Rows from block 2 of a small sound classifier, named by matrix and row number. Rows with one number belong to one neuron. Each number is 500 + 40 x the weight over its row's rms, rounded and kept within 0 to 999. All counts start at 0. Numbers have three digits each.
Before each neuron's rows are labels from the 100 clips, of 14976, where the neuron reaches its highest value: "responds to" is what is common among them. Only what is clearly more common there than usual is listed. The data: single English command words and digits, spoken by a formant synthesiser in many voices.
# fc1: MLP up (model.blocks.2.mlp.fc1.weight, 576x192), inputs 48-95
# fc2: MLP down (model.blocks.2.mlp.fc2.weight, 192x576, transposed), outputs 48-95

responds to: intonation: rising; voice: high voice
fc1.448:466469529495524509577412530481579451538521550535524544472463462524561485485529422536477526475449449579535485541480467523537566458509560512553400
fc2.448:487512449473504474517533517584513531486548538516462481528469384462497518430573504584467477483479530498467432516508542600500467519532537535434488

responds to: /s/; /t/; /k/; /ɛ/
fc1.38:401493519507477532521509511623473528519542523528511529523467418478477457465501442563487430538488490531539498532457512463538501473519486482494528
fc2.38:518545467546553510541506503542477521449527466446467494611533553503466483500488474492540527517497505493558488469508558574484430508526462505478479

responds to: intonation: rising
fc1.316:460454499461408511467595505541471501519560442492476604542495491445483484540453485456557529473535474497492543450500460504485501521500524491430452
fc2.316:493528483435466536534464493518469478541512536544497590505570567505455508447524493449507525525534470507540523521453525504447446414456475448542443

responds to: pink noise
fc1.28:490512424551508499528484481513555418531520406544490532515424497503473477574475465519529438500513529481489535447511444521459495488566501496507445
fc2.28:528585525561522528504447470545508501454522518500458454523556486529515502486488431537514494493467459469521522538493434477471434458485530507594510

responds to: rumble
fc1.434:563460557434540492557491611523537515445506479530504481464498449540445400501491428526565479561466532501539471548484485486515499469524483454516501
fc2.434:517456491495536484519526487523512463475382577503443554436450463572532466453502477540477573571470486554542488577543510570487497560577491511430503

responds to: intonation: rise then fall
fc1.422:472466482525504494652546523473535476471486506514545528466565504482457496524481463430526524597540464444512515480489557577553506436467536452461539
fc2.422:502454546515525517492429479536466503523415500470463528473603538381543435424513502505474540479538523524570469483509493543535499474448489561503471

responds to: /t/; /u/; word: two; word: close
fc1.378:338461522500542477582576454506558491488536514467492499513455592500552462571479534526497489520557468536495561435528525503531392455445476518403488
fc2.378:488513484459502577536518433507523520492424469460448510415444502406506521547531494452472572490522488484485462493521460524458505469594523491505480

responds to: /s/; /t/; /k/; thin (high-pass)
fc1.568:457466499478447433449533516524541516487592429438537493540516476512534564489471545563566483524455456446482443468557504484516542495532502483446578
fc2.568:456543529466475450478525503540459533522488432520476572468447480511479461469534548506496496487488501518518516525490483550546467458568484579501509

responds to: pink noise
fc1.107:477490528539450536443534481557525582523543490419532465570499465553429522511634476533514468511516519522536478532491460455547488492576505480476518
fc2.107:397503519520513525490565513478482419491462473538458550588540447498527542490472475517558484552506509594513503486450581566508532435446473526503525

responds to: rumble; pink noise
fc1.511:474471519531514552541568493505428459520529457483551519473540552486438518444504441554576500546612539468449475469486528544461451500552518485401529
fc2.511:502434504448487472443532388519567490476458508501528485538479476513539596508471498475519523487525507464475543534431491569472473522484445527564495

responds to: white noise
fc1.66:528495534561449475567511567509473516526540440521492538504403554569489467493515510458539598451480530495557505542461565481505513428502505458460494
fc2.66:445488525434512521520536510459482459484450490511524509381470514481469527571449563561543518548503524500472558523475482522436473589488543480488504

responds to: /s/; /k/; thin (high-pass); /ɪ/
fc1.339:567500481504449502511521508448545377500455534519510465456452528499548484435494478475575542523502463514445509478560543465530510447467568459530516
fc2.339:568538483521470537468488423449525485522529497514549527425523439524511515475527482481547457420488484541527468500527503485571493524372490497445526

responds to: intonation: falling
fc1.554:470540533462474472468504560505448466491500531443528529507540445520522494516534500561467535519450524444422478502450497474495552475518485494522408
fc2.554:478451499557476512499514553496501489483533505572480464500502451517506455558413514429494545475478524503535468510553533544469488489534433542594488

responds to: white noise; pink noise
fc1.518:410466508564532541565540575569549438459409484526560536541492543517487476551469519534575516575520489499566482538433490504486475524547539503506521
fc2.518:512511431527464457497530478526506542477488443475522450619512497467557581527527471553520484579476501547485481492442469561544465438522539556438493

responds to: /s/; /k/; /ɛ/
fc1.81:543448520488486547616578496553503486517572446513419502457533472479512492514576457481493495546550474505530480494550505461486459496535551505570522
fc2.81:539510547522539539432459505517508533537498425541445527420550420494506520502464477527581482507516536474505528515488522492517406504409541473478486

responds to: thin (high-pass)
fc1.245:404524527497525477547561537543510455517501530482574519587484557420455512445496538501518499511518512564476487441474540537511509482533522523587459
fc2.245:485505535451514486470488541481520475466514503455413512534503529521490482535526526532494459451533455505571514568488441482542553592456488507539457

responds to: /s/; /ɑ/
fc1.490:483572454497446539505539531546425452435553384513453492537524461570480465494528485548562515445482461523541527510516547507478487496538475441504522
fc2.490:500473521542453433517557522467506546519512499463559497526487525440449531513489516484459510456452454548535438540504582474493461487512473478551563

responds to: intonation: rise then fall
fc1.34:557459532506495555488466541474569524483513501456489424503525454577561583536528511493541503497464480540548489512497529482544526416486547516486493
fc2.34:405521522499412506523580437534503473493527523516538466504486515482534526499491517512492428512526491469549473513484487505518515521578480440541535

responds to: intonation: rise then fall; voice: high voice; /ɝ/; /m/
fc1.289:474466453523501498511560461480547502555470531512549495540548508556434458486545482522491425547538488511527536475599471498584504494515533432569520
fc2.289:494489512499501477490471519493540522542483533528471476626452504491533511470585529459537477499440514453432440474539541462574451473498477515461480

responds to: /t/; /s/; /ɑ/
fc1.325:468455470463468478503529485538511501535517542399500552576459490536474505402522511488555527508556519509470525564550563578476529488579480479430521
fc2.325:492557426509544489482483503457497534494529496507546493514505520485465524525524476489535493425498566545436510498448468439526484474408545497517540

responds to: rumble
fc1.269:534504439529493520481530503559490457520573410487526512519460541517463508473489400485477496582519506485453431506517504446528487514489518518478532
fc2.269:491482461550559500459515553473524536519519527463524408505566483475492547521458493478574480580422493513563592529520527513468441514509550453477472

responds to: intonation: rising
fc1.71:562462495498520488569565516505495513502455522570485542488503502539525462422468503526503530515492491488505501542518510500520487511519510463443511
fc2.71:549518538438500574504503518540530435548535441509502592509482509452491543492549572482489522547546496587501578499552518528555519500476529561496463

responds to: /t/
fc1.513:452483519426469449609509450534558489430510463496517478535516553569456431508498481473543477531483514526425472538523536477501522409465479474523491
fc2.513:507504432538485495506519547527541469493562512505576432534467410469491541538525555528533515492511405523485455486561507485544474488587513485472465

responds to: intonation: falling; voice: high voice
fc1.537:500525463550545532591454456509481513562540499457543459461508503547523473560484489514466463531507522516548499494441455458559497521453561451536490
fc2.537:450457499534442434462560472480514551461533491470507493451527507421491480530591528526483497466482484482441428551495488480599527519479493455527524

responds to: voice: deep voice; /s/
fc1.570:536496517459485563465469451502484515528497433421523496525526481530456500480508476435502463546493494549540460525549542611491468456553554483578465
fc2.570:516527477458481444488573584456493483503511485497508552479527434479518463484462553560552525441525550516512540564451440498479548550500502500539532

responds to: intonation: rising
fc1.429:526516495488496497510471509473508499482562497490496602513438387456524525467462477556543554516490499546599541561493513496543540439541484532477515
fc2.429:473509491518485475568454534515444432558501552559517522462413513528452473486579454545493492553554491520560466483502553504448524472453530494514532

responds to: pink noise
fc1.283:472524440535497472506492495509504509497570554473524492529447565596558549576552462536469474555543501511475554488480522537433503414530501511411466
fc2.283:504533532509481478493503485507502555506495503497406513539469480496518478469554470526527497530511489539428491555482457421522469466358539484538486

responds to: /t/; /u/; word: two
fc1.299:483476479460488511515515511530486436580460438568464591568457510569487411474513483535518543489490497473522549504521543542481454477488539471558469
fc2.299:438508494455473478561564434600491484445542504482479470521436509499439525573521486453527485491471457396608529545441470574496492491514514470487469

responds to: intonation: falling
fc1.540:478530463533428485493538563528465504487522512478488553534522504577492438468504509516499485486560503535487499465479525595561455464562436488423536
fc2.540:492464494551478506528459602472526457471464505560507494482497473507499506566542474489565551506475538563450506468438480459548569528414547506518458

responds to: intonation: falling; /ɝ/; /m/
fc1.357:593516518456433505557584476484537513516532505539469524544484520566471519506508505483545602531524430450447508506515470517442469500528477476561432
fc2.357:463550496491510520436569520451511466482524448495531600565492558505545493495537509481481454531506570475508552502567501511419515477475385513466546

responds to: intonation: rise then fall
fc1.322:492515525525484527479486506498529528365606576497458535387456526557417536473498492509531492513513484511500494608507514489514496527511459513509564
fc2.322:448482535529485524530551476509491502559483476505566456496512476608510468459489457486509505524515556467576444468511534494515554445516503454497504

responds to: /p/
fc1.12:494475405468493523548514472569572492466536495521511486478502511568519479442489433480502482477475492482493538473445531463541519508548466477530548
fc2.12:480537499509521522543478515502512536489501533503472551454516524484502560522504576493482451487548412444481497597515438551572490490528473496465505

responds to: voice: deep voice; intonation: rising
fc1.402:508513532460448481500548510496489486531455514379551492599542564503483492477452454479615480525475486593511565443549528563486489505514520485552480
fc2.402:514498403458455471550507515504495540498501413498483568552534538499481505506475499541528497484542458523546510531435469516505488525484494472539485

responds to: intonation: falling; /ə/
fc1.355:482534480515504591518547562495520503536498471476501392494531531568512510478415514519497502505457532491506523571518530420532535494507540485415565
fc2.355:528414533476443559496520522430486544471530442460493523533521538493552489517520473418469490490525524558475506438546473558588561497494533502535568

responds to: rumble
fc1.5:561482460532543570435575494545529448492533429431541507476490520563507447490514398501528532522456523473533489552504513559477429439462466449479545
fc2.5:386538558463477452492489457494503523520530466478476526518558527503556456459479443508538506577515526474473501511561515493495462398513502518569547

responds to: voice: deep voice
fc1.398:500487573499487455479512528504490379517480488560526507535545529565493487487503471480607522428525510508541478477420551468590508586500585440547468
fc2.398:514496522541483449544505475526547515489478491595472547566494524497475483543471492552503545408511499559464511479519465472519566443562431472488478

responds to: rumble
fc1.263:507465449499554454540508452503544457535493477501502495536495455585483500533560484556486529478456426568524531452529495437508481424486528432558594
fc2.263:440483451527427488578498544432545466462475486481548456484510465503516590480560456479472510394505501519506475565533439498528556481553514460557530

responds to: /t/; /ɹ/; /ɪ/
fc1.13:505505490478502454593540529536506442548445511534535493493421486512505505493451508509480508542539502498492476509573474501540491490544597446438523
fc2.13:522527434542474469509511462498505520518399536416500502510499527492559513547519509485410504500534507468472495458557517490485522446416442498486570

responds to: intonation: rise then fall
fc1.450:358457551499540576501496465454437428592506380504486503505532491528500514475509499467478456528440499446538519495519540497514508448503499477500470
fc2.450:483536436516459497511423490454499474587464484528509505467536471542483460485474516533471461549453513467486493470476478517534453521461550476507516

responds to: pink noise; rumble
fc1.475:401475496465473514478511494518502437439503534542517548510536466589499489550510412549485476542524543550504514400601506528465558427461525485564463
fc2.475:538432532526566452532455540428527503438453551448525482487513490447471480535511472539509493565586515494487451510530501572501489543504478500524501

responds to: intonation: falling
fc1.400:553498449409528503460528571492511510517538482427460488508526491520493510509512504525506458481499584500461537533516460536449571426488538530465440
fc2.400:469538453549462564534441490484535496509564527481498519503547444518481512500526528485488504546483479529490456576432530569480514479560473539487457

responds to: pink noise; white noise
fc1.266:510462407482430547494502532545521500510624544421459501498498492571481454433479495533549496514546551476522536485498577491498476447587502494498521
fc2.266:531533489522490512546508511590512472494519525521464496427490414471509488503535458531537523473486440530589476503453482613475546497442520536500489

responds to: intonation: rise then fall; voice: high voice
fc1.255:478447471504529442561502536485508558547530441491520497549487494546481463493471487498553519558523518493521444515468531580553523493574509504484561
fc2.255:519531538525509497554549504447479565469494467512444492526442497468534417441545483534540515534450464505429475545418480483464504521608524510571499

responds to: intonation: rising
fc1.84:527421446564532520466518452499468485468428542487472553537493513547436478504450481478530433616530499552496475593539563460568470475506533482534593
fc2.84:563481536437475516522534468500484594438461518537448483425522493527562558561553499550565487503566474573477551448528493538549518583501507575489500

responds to: white noise
fc1.543:523465429498402476505562531570527481542493539531448544547542557554481514482500512507556510477471517522520510500472515530486442482572536422568457
fc2.543:558515473499534514483478526520521514460517561516589576523566538520496519498509470515491478523465490481541525528486427462434510515520483516576466